python train.py --stem="deep" --max_steps=9200 --batch_size=256
Rows from block 13 of a small multi-label image tagger, named by matrix and row number. Each number is 500 + 50 x the weight over its row's rms, rounded and kept within 0 to 999. All counts start at 0. Numbers have three digits each.
Before each channel's rows are labels from the 100 images, of 14848, where the channel reaches its highest value: "patch colour" is the nearest of a few named colours to the mean colour under the peak; "top examples" is what is common among them. Only what is clearly more common there than usual is listed. The data: simulated grey scan slices of phantoms with and without marks. In brackets: how many of the 100.
# c30: last pointwise conv (model.blocks.13.c3.0.weight, 384x384x1x1), inputs 0-191

patch colour: black (97)
top examples: streaks (100); noisy (78)
c30.70:533450462569484448455510494416540447518580436458525398428555531473438466503658513476484501420439623465438496468437426622524701497547495530504448453570547506489517448551580543542495531449497485477594542433404453458504423451654429428491515436581425405529472590616523546469550484464467486464588433558449451597476520542544436511531480534464562491412506541500543564543477466434578454526466466511412451506486472502504433461515475483487534424440558474495490442544488559582470539459474462508503510451463595558478478449418576570584480409522565500466509485490422555442506520478510506580

patch colour: black (98)
top examples: noisy (96); crack in bone (36)
c30.89:486485470453445516526518518598467477428508480466714535442478494485490470445521529432437417541467487454485558461507455380483379524445458560514525469468420478504534423470460462535502515628460494476574469444544513515646449603574536467574565484542439615558480534479559453442528456417483472555526541484504494533493462533495502429544547481475499543522490534553481474409499623493518552487581560496518520557541393454502458515456543402503462582486479583551485485487491403476533436567471449538529457492552525499418570511517456474401420490462472475461489448658423494419498484597471416478

patch colour: grey (79)
top examples: crack in bone (100); chest (71)
c30.149:459544521518521461513525511560486490535573473488528528522510525590474574497492510483560460468546449527559512538444480475581520503573469490515391414554519463505512553511481516485515428480458512404497566554515502549498488541459472497501534512504552525489544541463501579500554434511458517495395478536458478550550488538416514458462487612529488471456479498505490535563528501472542494618481501581479484494433485503460482443523411457500538562495578402534478464516527493471552443553549570551470461550590481468494419538598534587563538512507503652516505491483556500485532456425547472574

patch colour: grey (91)
top examples: limb (75); none (61)
c30.323:534467554572435581459470517499485480635492553492530456451542613499478497632411370470516469541453454515451498510479470524539478494476532604511586401432501495537511423427471501557604551488516526455540501436533569507467547586462471461480494504473517495536611576487514415492453589464608583499448548404493571497478471569467525534467491572498388527526570556501594519599495419424447444514530460446604612428499531526457552429398490509479543457505484481543539519476525487456490520431462475513528511508514446407525533518482491496446498507467569471532473429532572511411499453468462428439

patch colour: grey (82)
top examples: several spots (100); side: left half (74); limb (54)
c30.343:461471439471445607492510516536455455404537558454541499517489514509547492523585539516518539467446423551450470553483503496494550423514494475653512456458528561504573558490433483505529522480480593461535471516527597554561508448492539418553487539602536517538475549502494522547541470482566517435563490485508454495458551619434522555473519441590463446515615455514474369474499466441570500552478550497588504461435523436516482555526493600464560576508428485467518497525557514564544621521492494508524462574497574616541406469467544451478503568475509514510596580425545427466501524452504442501

patch colour: grey (84)
top examples: several spots (100)
c30.367:506501480560470501505532422502441541572524495497479452509461502411535512494550474535490508524541488540493501513493554454483399473437492469515464503517501508475524461482432579487475499507482554521555477478463463461500507535517446454523506511501472529455523447546479487412535516523528475550536529527497564591474533389527441515563487489541497521619520477460444540403522479477523482480560454413422520522591459458531515456549470510521453464464479528505513581554570495346493467483436530513487496489426423484531439508524417485519552636499528508362459494343500460491587481619549506506

patch colour: white (32)
top examples: belly (100)
c30.0:473518488538505506587448556526509543529453589392475498487422536487505504446543567510528472522497536438562546492573510550567464540548447534464499450448382525477479522521487542534595515562475422457401365565491451548452427472485476406453553574488430439522495480454504466534441439393487606379516525475478470490447392543493534526529432491580589455469506568486469522553543395499504461564545566502509474531507521533418616505464433480514505529535526562437552437491529379580507532462412496434476574561594469408512418531479426434591512501608437508455589505553514509427532522486471538517

patch colour: black (95)
top examples: streaks (100); noisy (64)
c30.63:477478437544535455437462572443456474505455515566483469560575576502435462401621504477577460502559573561579542526502499502511542584489454488410537609498523437570516442471562492555442428509456468457515482495500495395353487561702505492459397597513488593549467533416443642480545546484474469508477507441530475521518447508475445410525458528500461648528575523517475473499459388467546460421409525556425484495464503447524542544453552448516421556554471449435422569542495476467445558491520436493459516509531457494494519495484506526470494496451446506525514431488543490495544544463448474486

patch colour: white (32)
top examples: belly (100)
c30.215:502519487449544518484426521577436595584482530509377492434484494492521524473421449470421460472473468587556490425510545517528514563486535529450558481485460452461526567537495471400433594477480468498495497556485473451522472498530496474532434532506495518529572497478512562479415506450516480502527462477523498459391442551581521528532521555536492441594499579556505467531570604614479414536495553485452599458455547615611442577471497500510510576468544482529544458500534410536519510557472411508530607443527554525563507482462505446451440565446525470445492536564495575581481428500425421437

patch colour: grey (74)
top examples: dark spot (100); limb (51)
c30.107:522452532597412464393457562591471476564464497603422509538508467482507540456524512505413510501403512505531494406496530463488511457518458448593461533536493515535535408505475439535463470454523537518565482477464563574473435407442525551504483536450648515487495582417477509518491481475507564539431462449508513543548500466541577475483539583458536509504476491527449508484498473525530422478447565609461528378502512514438498561480542561474496487423511555477552496546565545547585442540505476563480542444467392469444550480542489537414497556564370506554537465457517469438426493504487564541

patch colour: grey (93)
top examples: dark spot (83); belly (67)
c30.98:460573541526569492503510504496509513465458512597552502506486440453455523569519421554537427467449529480539478515539521568491558495526550480528458494542539462502493523490479530444505410476529547507431602471519560552524517507414438514521462470481491479448459592486557485458517494500468473467430462488584511547507524491464479521434436466543508484563574429544560530461578491441546436561480578471599549462568445529512424530527561443578484536518541504467481563395504562438434447391557518478579556454499535442551516523476521516469515548405512461445530546579518474460479432503453551531

patch colour: grey (72)
top examples: dark spot (67)
c30.62:446527516511563513466564548534549452501539528505502459491468492510535519444497564436478476464534532514536508580484510485511460492539576455406522566472501454512569497465474507495516377508554466537422497464491479603527499482512499509550526435513531473376571557515512524423471505472583492540501552535515445500508502499599522538517589519481589475514437446580532498463511463485481472503536405517438505559421570462603463527530523463486574435490476553532428436448525531487479452542431628470436515469502638590442407491450541527438545443413470519498522515418445493525446515470496485561

patch colour: white (31)
top examples: belly (100)
c30.180:588578497536532610493458505526395571445471507580469554526575481536512498545555401466479525536426540468532544547530442577514510439507447572565557530448418481562588655549371444586454499468363520474512560455507509547544501504539529543487520529465476503415516447518539495538521504491568565556527481557462487456555547503459499468463541438528527311451534532533442446462485504486536572523545451505431579468478399498390421647506470414482520484458542423686497426490408484447435518509460445503540540499504492486451548612511444362447369423483438471506508544568530531425446488492496446488

patch colour: grey (91)
top examples: belly (81); ring (58)
c30.57:467514455498512530487545514569549456481493511400517410515518444491542511530553399535481507442524522536535465503476502523544455502495441455489519465453414468500565565470512423492497526499503521515523482462476467418427450534533484454493520542533524437539507477481498501489471522468490516484522493451574480560522500455451469548535508481451428513436519482429499490465568530466483362526406496463460507479533558457466469552496494469480448437487541536473481486512467584528446449451514524488498506514513514555502534465508494532571495569517432477420546495451471491524485526522522533522

patch colour: black (100)
top examples: noisy (100)
c30.187:581451676465514522473466497572422532390527511485668661420418512436523493417461500557431500533511462642427451514497473424460459585534461449578415451591492523408535598551467483537451437682515505530622504501592517527600457564446467422540473400466475406502454499514543518509422432408466478525535555508480461502400517461476488413477524521519479443552560505483504422524425708438523525533503529455484544453520486546547487579520453499575440533552507521525503431458574470566471553513548447456488483422482527508456493530489492473487541492493567478518524531424430511511570574499508502509

patch colour: black (97)
top examples: streaks (100); noisy (70)
c30.314:494565598563452534568407434408450438460473555524417463435567638513452483485674452462543485466512582450434582489497358514481648369542465577514484491486576472563468510443633491515514484455491496500591500540417501465570523438636510570589509452503456512543455664434547499447422530471482475481486489526474477506494514559508489439526461460485484473464428500470542474468468322516540484545407438438510482483535493574563526497435523468499458530577476531527485470432539536544516500543560432493506525490510606516476402421491517441460468503505479487465587509522536411530404531526449421556